Rows from block 7 of a small masked image model, named by matrix and row number. Rows with one number within an expert belong to one neuron, the router's apart. Each number is 128 + 24 x the weight over its row's rms, rounded and kept within 0 to 255. All counts start at 0.
Before each expert's rows are labels from the 100 images, of 14976, where the router gives the expert most weight on average: "peak at" is the part of the image that holds the peak. Only what is clearly more common there than usual is listed. The data: rendered made-up planets. In brackets: how many of the 100.
# router: router (model.blocks.7.mlp.router.weight, 8x256, trained with AdamW), inputs 0-127
# gate: expert gate (model.blocks.7.mlp.gate, 8x512x256), inputs 0-127
# up: expert up (model.blocks.7.mlp.up, 8x512x256), inputs 0-127
# down: expert down (model.blocks.7.mlp.down, 8x256x512, transposed), outputs 0-127

# expert 2
peak at: top left (38); top right (33)
router.2 [103 103 134 114  97 123 152 127  95  95 164  75 117 110 132 141 102 121 142 133 173 101 158  97 115 133  88 194 101 118 153 170 109 145 150 112 113 110 116 152 109 116  97 112 148 166 130 161 142 106 162 122 129 136 118 130 125 134 115  69  85 113 139 136 128 155 178 150 109 162 118 130 148 111 121 106  94 147 158 143 112 127 105 160 125 127 131 141 105 115  98 105 163 147 128 151 138  89 126 108 142 121  82 120 141 165 124  94 173 141 149 144 168 116 155 150 142 158 130 134 116 130 106 168 127 169 124 147]
gate.3 [144 157 124 111 122 136 135 155 139 131 112 142 107 117 168 128 141 132 146 150 154 121 135 129 158 111 143 173 126 130 156 136 111 105 126 130 131  75 153 127 132 157 120 178 138 132 156 136 137  99  93 104 108 107  65 131 141 142 137 117 102  86 137 117 148 172 106  61 177 157 139 118 122 162 106 139 150 119 113 139  91  89 146 185 157 133 134 136 130 103 147 153 101 158 111 100 168 109 149 167 172 109 136 128 123 105 156 159 145 128 113 100 125  97 134 113 173 119 116 135 147 120 100  99 152 174 106 151]
up.3 [126 120 156 112  93 111 130  85 130 154 151 118 150 140  81  99 145 111 133 173 100 189 108 120  98 148 134 112 176 140 111 107 131 140 122 104  57 138 142 112 147 117 152 101 145 151 116 138 154 126 118  95 115 127 176 150 144 102 102 132 104 161 128 130 153 127 117 112 143 136 167 125 146  87 120 122 138 146 121 128 143 128 131 139 129 107  90 169 164  99 130 137  88 133 122 118 121 115 103  88 144 146 149  94 129 141 120 123 121 137 153 112 138 125 138 139 162 123 133 142 154 165 165  62  84 115 103 112]
down.3 [142 137  94 113 112 179 152  95 103  79 108 123 148 149  59 135 125  89 101 149 110  62 157 147 146 101 159 161 113 111 137 128 100 149 137 128 158 128 140 132 121 102 115 111 127 166 131 145 143 122 104 121 132 146 131  76  75 144  65 118 122 145 144 121 118 141 109 130 142  92 114 130  88 175 121 133 135 130 148 163 119 110  73 121 114 118 139 114 108  99  73 114 106 127 156  80 157 119 110 109 180 122 220 102 135 103 172 108 126 108 100 167 161 145 129  98 140 143 123 100 110 144  98 157 132 134 118  77]

# expert 5
peak at: top centre (66)
router.5 [182 159 125 137 109  77 113 117 137  85 115  75 147 120 114 102 166 106  88 121 106 108  98 122  90 124 124 138 147 139 108 109  86 115 127 125 149 105  99 154 100 104 136 130 126 106 113 133 147 154 146 140 157 128 160 128 157 128 150 127 105  99 147 139 194 191 203 164 149 140 166  87 186 108 139 177 154 126 165 102  91 110 123 127 134 136 143  89 120 137 135 126 147 125  81 126 138 110 166 154 156 141 174 141 127 141 121 124 147 154 141 114 118 118 135 117 150 156 143 128 160 122 122 127 120 182 141 121]
gate.3 [158 123 120 126 181 131 136 135 124 121 101 101 167 148 140 144 117 117 120 131 134 150 114 162 140 106 122 160 140 111 155 114  78 141 118 109 130 150 118 104 128 101 105 116 143 130 106 123  81 140 178 106 136 105 122 167 148 125 213 135 134 108 117 119 150 145 122 123 146 114 119 122 169 142 157 163 136 128 108 166 113 137 110 109 111  91 147 153 177 125 127  54  47 164 114 166 146 128 115  92 148 136 120 106 120 144 161 101 136 160 129 126 152 175 107 148 144  92 136  79 132 161 152 127 147 113 115 110]
up.3 [ 75 138 137 137 113 108 119 132 147 113 150 136 145 121 105 129 113 168 148 138 108 125 163 114 118 116 140  78 115 154  92  98 138 115 122 158 149 151 141 119 151 143 133  83 111 133 109 135 189 123  88 146 134 142 136 120 122 101  92 138 115 129 136 117 121 121 160 124 106 151 133 141 124 106 121 120 137 104 138  98 125 143 133 139 107 124 112 110 126 113 132 160 157 110 126  75  78 142 127 158 135 121 108 128 150 101 117 167  89  95 142 101 128  99 120  80 139 160 144 163 110 147 128 105 108 132 131 127]
down.3 [132 108 105 116 143 137 124 137 114 127 119 110 156 130  97 118 122 169 110 108 134 114 138 118 148 135 104 145 103 111 134 157 102 178 173  70  83  93 129 103  91 125 153 149 137 134 146 139 126 118 126  67 122 127 132 116 128  98 125 104 158 112 121 116 139 112 120 132 156 101 180 142 144 140 111 140 132 159 144 151  86 103 124 148 134 119 117 130 119 103 120 165 127  93 153 114 130 123 134  87 119 129 116 118 131 105 123 120 142 120 149 123  93 109 141 108 126  94 101 132 158 167  82 138 142 165 151 171]

# expert 7
peak at: middle left (49); centre (48)
router.7 [154 147 139 126 173 106 134  93 124  99 129 171 118 139 149 113 161 122  73 145 130 141 107  95 129 159 123 138 152  82 118 123 104 137  91 100 106 154 110 107  98 148 135 151 152 134 118  97 108 111 100 113 135 128 125 148 127 120 123 120 119  98  90  97  82  64 146 113 111 148 111 148 120 163 106 111 132 128 135 118 102 132 146 116 127 135 163  80 110 170 144 124 152 131  95  90 121 111 175 114 132 127 116 129 173 116 154  98  92 138  74 139 100  94  82 135 165 162 145 151  99 176  88  77 124 136 117  92]
gate.5 [118 148  78 134 131 127 124  84 172 154 104 189 168 106 134 155 132  85 104 158  88 144 115 118 111  74 144 132 121 158 128 189 156 123 130 114 134 121 126 139 141 172 194 136 107 132 139 133 127 121  91 117 113  95 126 164 134 112 128 100 146 125 105 150  97 119 128 145 139 132 121 131 144 104 133 132 144 146 130 126 110  90 121 145 117 153 138 137 104 148 125 157 119 122  94 133 102 153 120 121 123 159 152 155 121 151 118 145 153 130 134 107 163 147 138 129 116 138 129 131 156 104 118 140 116  86 107 115]
up.5 [108 134 120  69 137 151 127 156 162 131 133 133 121 133 113  94 120 108 136 125  96 137 136 125 149  95 129 112 124 153 102 133 136 143 107 100 135 119 161 136 145 141 126 123 132 150 141 112 150 138 125 172 137 172 113 139  87 150  96 152 122 115 129 168  81 144 113 158 176 173 179 150 126  98 143 137 122 131 119 125 132 139 128 130 125 162 161 136 139 131  74 158 133 151 201 152 117 156 131 122 112 104 127 144 104 156 159 130 164  85 106 154 136 118 121 119 152 144 151 146 131  92 168 107  98  59 135  77]
down.5 [106  75  53 178 107 116  79 133 146 100 128  80 159 119 118 132 171 155 155 114 136 109  85 100 133 150 139 134 102 124 101 135 141 110 148 172 128 138 130 145 128 163 167 127  90 140 184 124 141 146 118 135 130 164 189 130 142 114 126 112 161 116 136 101 180 109 138 105  78  92 113 128 168 158 122 151 135  86 122  77 131 123  94 145 117 162 126 146 155 144 141 133 158 141  79 130 146 115 141 173 128 142 160 114 125 130 120 120 176 167 129  85 100 160 105 147  94 108 135 138  97 123 136 108  98 137 110 101]

# expert 0
peak at: bottom centre (58)
router.0 [ 96 151  97  98 159 144 130 128 158 121 125 118  85 139 152 101 122 149 124 185 102 135 106 137 120 160 145 151 168 142 114 115 160 107 152 169 132 159 164 175  97 153 131 152 126 111 138 115  99 162 108  76 121 153 101  90 130 120 111 126 154 127 122 136 101  84 113 116 100  88 111 137 145 118 119 114 148 142 120 107 118 155 150 138 110 127  76 135 161 167 128  94 118 132 102 101 154 166 146 127  83 136 135 139 118 114 128 161 133 117 104 163  96 158 143 122 116 126 130 158 106 159 174 131 138 116 106 136]
gate.5 [102 155 122 138 121  74 167  91 149 149 122 151 190 138 149 149 113 152 152 152  53 153 107 135 147 105 107 171 139 116 173 185 147 140 126 140 125 145 135 134 127 138 109 121 151 136 101 110 134 120  96 168 163 152  99 109 135 101 150 111 106 116 128 130  95 132 123 134 132 129 124 133 174 137 112  62 132 107 166 142 118 123 122 140 160 106 132  89 112  98 152 138 121 158 117 122 149 124 113 158 170 127 148 107 103 120 136 138 128  98 122 108 106 129 128 125 111 128 115 160 135 121 119 146 145 102 148 125]
up.5 [111 109 141 135 107 137 158 137 114 136 168 144  74 159 112 140 163  96 125 118 184  50 122 125 115 139 101  77 142 162  93 119  96 148 124  96 128 122 112 131 139 174 158 117 149 173 139 135 155 123 119  63 119 111 111 152 141 128 135 138 114 110 151  99 134 152 140 155  87 105 132 137  83 145 162 183 136 148 134 153 102 128 102  64  99 144 136 128  89 120  95 144 112 118 118 129 114 123 155  96 151 159 116 141 167 148 125 137 118 157 146 147 127 128 135  72 124 111  99 126  96 126 124 119 107 108 153 155]
down.5 [149 133 102 167 145  92 134 142 101  99 104 103 111 112 117 155 152 151 141 123 104 123 149 109 124 106 142 127  92 145 137 166 117 144 165 151 128 158 119 122 129 118 111 126 105 102 153 147  94 137 161 146 139  75 110 123  67  74 173 145 107 137 152 105  99 176 115 122 137 108 146 113 147 140 129 114 126 137  96 102 146 134 104 113 141 117 136 100 128  97 174 102 134 145 153 104 140 137 153 151 138 124 115  98 163 120 136 155 138 145 132 112 156 134 129 129 121 124 226 119 157  70 115 119 105 138 129 120]

# expert 1
peak at: middle left (76)
router.1 [104 147  94 127 122 152 100 154 142 170 127 134 107  77 142 132 160 132 160  99 113 142  97 115 139 101 144 103 155 113 142 128 103 102  77 125 175 155 125 148 123 118 133 144 144 150 157 135 103 144 121 107 127 121 168 154 111 146 166 156 137 109  98 112  83  88 123 130  92  96 150 147 125 110 112 143 145 124 144 160 155 169  70 100 107 148 116 107 128 154 150 101 148 152 130 113 125 107 138 157 161 155 125  98 154 126 127 107  93 163 103 152 140 155 171 126 107 100 156 146 137 155  98 160 159 140 170 106]
gate.5 [143 140 115 119  74 151 139 111 169 127 135 126 114 170 163 103 132 104  67 129 134 117 137 105 138 108 133 154 150 150 159 134 164 158 165 106 159 146 121 129 136  92 129 142 115 183 134 107 127  86 120  88 152 151 150  85 157 121 128  93 136 101 119 155 146  87 108 128 128 130  88 142 148 137 134 109 133 122 115 147 138 121 132 140 115 170 168 110  79 142 120 134 143 113 137 169  71 161  72 180 115 113 166 116 108 102 144 111 173 118 160 109 101 124 148 126 105 130 124 147  93 125 105 146 121  92 130 133]
up.5 [177 129 129 123 132 142 101 155 124 144 114  84 210 158 137 153 115 120 106 169 140 101 113 179 114  88 152 136  79 134 106  93 113 135 148 139 146 143  99 128 117 155 143 139 143  82 124 146 131 116 154 105 120 123 111 155 148 152 120 135 117 172 108 132 176  76 106  94 139 145 102 136 158 125 148 100 101 120  89 111 106 119 111 118 118 130 157 147 115  86 128 101 125 116 147 154  93  95  77 155 122 106 107 136 172 133 152  68 152  83 122 136  92 123 141 123 134 109 138 133 119 144 100 145 122 133 167 180]
down.5 [ 95 124 127 109 147 123 104 149 139 136 125 153 136 130  92 181 100 141 121 121 135 127 155 149 142 115 156 153 151 121 140 116 115 152 126  94 134 147 108  99 102  92 123 119 166 141 128  93 122 145 153  94 166 138 116 146 149 122 133 117 146 116  96 134 151 168 169 143  78  92 124 161 200 111 189 131 107 135 157 104 121 102 151 151 100 167  72 119 132 125 135 134 106 109 134 126 112 141 167 130  85 151 112 143 115  95  61 146 122 137 143 111 152 124 129 112 136 157 106 124 185 108  94 122 110 127 164 137]

# expert 6
peak at: top left (76)
router.6 [148 122  93 130 114 111 140 120  96 101 129 135  97 121 135 113 126  92 150 127 111 126 127 110 111 119 158  93 100 156 113 136 109  84 146 119 114 124 162 145  91 115 140 146 132 171 127 111 162 120 156 151 112 159 114 102 120 170 112 178 140 145 140  84 138 171 166 123 110 106 128 133 163  98 135 169 154  87 149 115  98 135 148 117  97 157 179 104 103 128 100 130 106 113 152 141 124  92 168 105  89 138 148 103 107  87 142 129 101 156 120 128 149 132 124  79 121 124 134 140  97  95 148 164 136 155 137 109]
gate.3 [140 120 112 152 116 133 130 106  97 122 125  82 151 120 146 163 102 126 131 102 108 131 185 135 109 112  98 120 107 127 148 119 135 154  93 149 139 161 146 126 144 125 143 103 168 167 117 102  91  91  74  98 122 138 143 152 151 114 151 122 116 130 130 159 119 164 127 146 124 111 146 139 200 133 131 110 134 152 138 153 108 129 157 120 125 102 122 112 122 165  80 108  92 144 167  72 180 138 131 122 132  87 156 105 129  77 164 108 125  99 108 125 143 146 108 142  90 116 165 113  96  92 119 117 103 115 132 127]
up.3 [ 90 120 116 145 137 129 108 117 109 131 113 150 120 129 143 146 101 111 143 161 135 139 135 134 157 121 138 136 136 131 152 156 166 114 113 128 138 147 111 125 128 126  67 133 138 149 140 156 131 127 109 130 120 136 135 149 106 135 157 125 188 160 116 105 135 126 175 105 131 164 123  94 140 138  91 124 134 121 144 116 122 112 113 106 149 124 153 101 146 138 123 131 106 138 163 162 155 134 140 136 120 102 139 164  88 110 118 127  97 134 156 154 152 132 109 118 120 129 132 122 128  95 100 127 128 112  99 139]
down.3 [113 173 125 154  98  84 123 105 104  67  92 125 114 126 136 147 105 123 182 114  93 126 134 134 146 138 116 159 109 116 118 108 145 136  98 117 102 147 126 113 141 147 126 153 148 179 159 130 126 145 137 155 102 138 105 151  92  94 110 171 115 131 145 116 128 120 113 115 118 153 134 102 139 109 187 159 162 174 124 143 130  92 114 144 124 128 121 129 138 149 168 125 103 153 171 182 129  71 153 129 106 123 120 121 122 164 127  93 108 104 119 155 128 144 147 106  97 116 128 156 134 115 102 110 169 123 154 141]

# expert 3
peak at: bottom right (59); bottom centre (31)
router.3 [106 147  87 102  89 113  95 180 176 144 174 141  95 174 121 133 140  99 142 137 129 139 115 127 136 161 142 129 112 150 120 106 159 102 129 102 115 118 161 140 125 145 145 124 124 155 120 121 106 165 123 120 148 111 108 158 155 154 140 155 134 128 149 125 134 112 106 106  87 119 104 102  94 113  76  93  94  97 105 121 111 103 128 102  88  98 131 112 112 102 135 128 126 120 148 154 163 113 155 155 168 138 130  82  93 136 142 128 136 100 152 155 151 129 114 138 122 156  96 113 124 131 162 158 131 171 113 140]
gate.3 [ 95 109 120 137 134 117 115 154 144 153 122 142 103 134 150 153 141 122  85 138 149 144 125 162 131 124 122 136 142 118  92 115 117 164 124 114 131 108 133 162 132 143 137 122 139 142 130 153 141 149  95 137  93 144  99 141 102 154 144 167 158  98  71 102 140 130 149 162 135 137 163 135  85 134 138 169  83 135 124 141 133 158 120 134 105 118 119 149 147 148 122 147 140 140 142 110 155 169 176 136 138 152 106 108 106  98  71 144 112 106 141 164 119 150 152  93 137  69 177 159 123  96 150 172 111 104 127 123]
up.3 [155 137 145 111 114  89 137 116  78 130 108 133 123 129  97 136 106 170 148 135 160 153 128 100 143  91 129 122 139 138 164 106 180 104 133 110  74 155 103 134 145 140 125 129 108 133 159 114 137 133 133 151 144 137 143 116 139  94  96 120 152 117 171 111 134 135 132 135 103  94 106 133 201 117 134  89 150 133 133 115 119 131 142 120 104 148 132  86 108  76 147 123 134 121  89 134 142 119 110 106  97  92 142 118 144 164 127 135 136 181 150 149 120 127 130 145  71 130 112  83 103 137 166 145 140 136 120 135]
down.3 [127 110 156 154 154 128 145 126 164 152 122 137 118 154 141 136 143  86 110  86 114  80 158 152 104 162 132 143 192 141  77  90 114 108  88 127 140  89 115 123  94 108 127 118 121 137 140  84 137 135 173 110  97 139 118 153 114 147 112 104 127 121 166 179 148 119 131 141 130 153 104 116  91 149 108 170 105  65 127 145  83 160 122 137 136 158 120 168 145 101  90 159 162 177 131 116 138 167 123 153 146 113 119 136 151  83 109 115 138 152  80 123 150 115 132 125 151 110 135 144 144 119 110 106 154 112 108  96]

# expert 4
peak at: bottom centre (68)
router.4 [ 97 128 155 159 104 139 168 104 134 150 158 124 150 103 128 138 140 182 126 161 114 125 158 128 179 133 164 128 135 118 131 124  84 104 143 170 107 149 179 147 105 153 115 134 104 154 145 149 147 123 150 151 108 156 141 151  95 111 165 151 181 135 125  96 153 131 138 141 151 106 148 138 100 163  99 164 103 150 132 136 145 115 102 101 119  98 156  97 149 157 146 168  92 162 140 116 138 148 163 100 119 122 135 122  95  77 152 104 151  94 134 108 147 159  87 111 150 129 138 119 163 111 111 161 157 149 162 133]
gate.3 [134 165 146 117 140 118 155 112  72 149 145 131 136 113 115 168  63 106 122 116  88  96 120 132 121 118 146 162 145 128 147 100 112 139 107  74 115  99 154 109 145  84 123 151 104 122 106 149 112 115 111  76 103 113 146 176 155 136 134 148 145 148 126 100 144  91 141 169 145  92 101 126 130 113 138 102 166 178 126 124 157 106  95 134  96 106 122  66 110 102 153 134 114 128 150 100 132 142 145 120 145 155 125 111  86 119 119 141 136 153 120 153 155 138 134 107 125 107 137  98 154  73 137 183 116 119 115 100]
up.3 [141 116  52 126 144 149 158 133 187  87 116 156 148 111 129  94 119 150 142 154 169 132 145 152 146  97  94 144 119 144 124 100 147 121 131 147 137 114 144 149 122 115 138 162 136 127 148 154 152  93 103 124 150 153 121 134 161 149 133 153 125 134 189 113 177 125 136 104  76 149 122  89 128 111 118 120 178 122 127 127 145 148 127  89  99 128 130 132  82 121  63  96 161 134 106 184 105 146 107 150 141 100 152 132 132 125 119 128 130 123 122 143 120 127 109  76 102 112 130 109 126 122 137 107 120 150 112 147]
down.3 [126 160  91 114 139 183 124 147 153 103 151 158 139 108  98  94 112 117 135 108 101 121 137 191 153  72 137 108 103 133  92  91 114 137 152 110 129  96 108 131 140 106  83 137 116 172 134 121 109 117  86 130 101 145 134 135 139 128 121 172 147 131 107 143 144 113  92 102  90 127 118 150 124  96 129 111 146 113 101 109 143 112  93 108 121 137 145  99 124 149  92 137 170  60 123 123 107 113 147 128 134 125 128 134 135 145 105 124 136 143  96  85 119 120 147 121 119 132 186 145 114 149 119 101 144 128 145 175]